config.toml
cond_dim = 256
num_classes = 6
init = "kaiming_normal"
residual_init = "none"
optimizer = "soap"
beta1 = 0.9
eps = 1e-08
precondition_frequency = 25
max_precond_dim = 1024
one_sided = false
gradient_centralization = true
epochs = 68.3
lr_schedule = "linear"
weight_decay = 0.5
adamw_weight_decay_other_params = 0
Rows from block 5 of a small class-conditioned image diffusion model, named by matrix and row number. Rows with one number belong to one channel. Each number is 500 + 50 x the weight over its row's rms, rounded and kept within 0 to 999. All counts start at 0. Numbers have three digits each.
After each channel's rows are labels from the 100 images, of 14848 (inputs lightly noised), where the channel reaches its highest value: "peak on" is the class under the peak. Only what is clearly more common there than usual is listed. The data: pictures of board games with random positions, seen at a slant.
# convs0: first 3x3 conv (model.enc.2.1.convs.0.weight, 96x96x3x3, each kernel summed), inputs 0-95
# convs1: second 3x3 conv (model.enc.2.1.convs.1.weight, 96x96x3x3, transposed, each kernel summed), outputs 0-95

convs0.15:460460537472539559539460486547388591543527562562523486600519500521525552542554464449504537487501512550477417494512497459483479462513555524480578461533471438551459427478428537475431515513492447445509483576439582446556442436568456561521560446473476451566542532440540477677425491514424481487
convs1.15:527532507531536489617467539597493456397455483501527486521561504475479485529448458524530424485477544531533579468477520440454504475501488460535506492533471539476535487546541528615602422498472536483525527434518541358475490487441468503392543504494394501519432567494461548552545612418611509439
peak on: table

convs0.47:472409482507562450515510528540486526536443541534520474554447428523527530559568591520601438509445542521465488477461472500562489541520534416581455473472443456423513516504425453503558526405542522466382498535471479515563594530456503496483536451426495393443542519466554554539414545578572400520
convs1.47:496506545462552490569641510498520475442503448447444542454450566526498428516475472513529485553516495503520548583492546424423502523429555566501541626502476478545464452579471559600472483504505443552507557508470549500521435508592514452531597445579500539502492586513474442478532360477517440431
peak on: table

convs0.82:565534505447474444507602488462452528424591515536554544459505568544510578429504386451528477522565490507553476595494554470528550475507487545448530453492399520432489464485451446590498562490456443507464543525427571468552403414516526488555471450446532530459503510492483558467467479439603586582
convs1.82:431557482534568506441457548484566468532493564579423432438492513499417496505506522480502475537482471470445456458454450473469457520468403484566507488567555501567523597457578491494537501525499505617374451481522435502509585502620504515524538535533527394464571500524508446479614508590468450540
peak on: table

convs0.2:459716563506538512571481457459493579517438503541520510433479532537558502497495359452486579583487454544518479518461476538550421479498472498487465493416507462518450572514509505498524438469538501583483507499447475526500469588485508467485558535541469515439511480508393468477461512649505533441
convs1.2:517439463477441515445502569524462474505531500481547602514582499435543539476433541542454396466473462468565479461493530370536520539521474508522530517493407465464503427544485505411440510393558456527453434528556500486516616525563507617557561471534465556610483511454429464550511441512563518519
peak on: board

convs0.77:469509528548549550540528485476513470459583432441497569399549513548537500590551513546578421535510459537525420472426611479577446408437451488534542604529476548449504488545494415511473470499558521504476475387458446518456475558513555488540417483476528497485519422506467548407500455544488598561
convs1.77:497565423459397481522513536462615517478440462605577532523456476507456500428513563456454656476470522535580490463391501555499472575548448471394509486532540389525521465449555517439511463481540401479535553450531513423519515523565500454488483561498509559462506426509515512527502466547558504478
peak on: board

convs0.4:474539552472503498445473655464496528554395453448446562460530458496475581515458447571534452458480403495587537445509541506482611438556457508507493506436488461518510484422568493427502471587462512444524486439582415502529592534502533526499498564606500519500474534490386570528468502453528498496
convs1.4:496457469458523574607518510485552518422510490433497551551470485485548478470487499465476466538520480482607482524485464460489383570369490550444446457487488560505579535602516486638501475437557566496607460499430545585429492444441489471499574553430471518494487512499492520539475582526451526569
peak on: board

convs0.24:492497476513444521541471524485493615580563503508558486480481584563387394451515474452577554563427531485542565519458486435436517532501529512465492481490605525519514515550480553482571575459521564521527486421425535500451492486460476479459420576443516459519611369443468582430484523534486463510
convs1.24:554447428476459526421504478438501459528437489533467514579478515515514428573297446413454520447469494523496492394519496578527445524536543496569495484461616500466473386444497523517534505501551512481574433512486420498514485493411515529511439633514544470500501530523471528490503470535466482432
peak on: table

convs0.49:507692516470439510526489513480508561582472482487570426551535425475420499553571465432504473357452574513511482552449535522594477520520461493472460456453442496494546456433450445575542474596549504485467515533533581519523512497512522489496519569533461431487413433560439500507511575495495452520
convs1.49:503406596587495555388456497482470428522452502413441520400498539432522501429459506548537522450497450532441443478535519499487577559505442515480527515525506475512516520608465554368448500542451460534546543420516549512559580504544514531485477453525561462560468489375475472586510473515525587531
peak on: board

convs0.46:445568523491421516565514475463652428428519554552501503610445457550502544506511472488598431537563559462458470513444511507491525478530498492476569540415508444477420501441510550443489548488510440525483404587467501459510534489451430515476501442426561555509501438463512565445416487542612484439
convs1.46:485501502513602479483557374447502453476504456487502552464424434520446493376455559566491508460568409501554469479552484489502511570505491543515489520511441501449548522507531493460489484470530553498475451431538502515502406607483551492633520481532538574350551421498547453411475434540513491553
peak on: table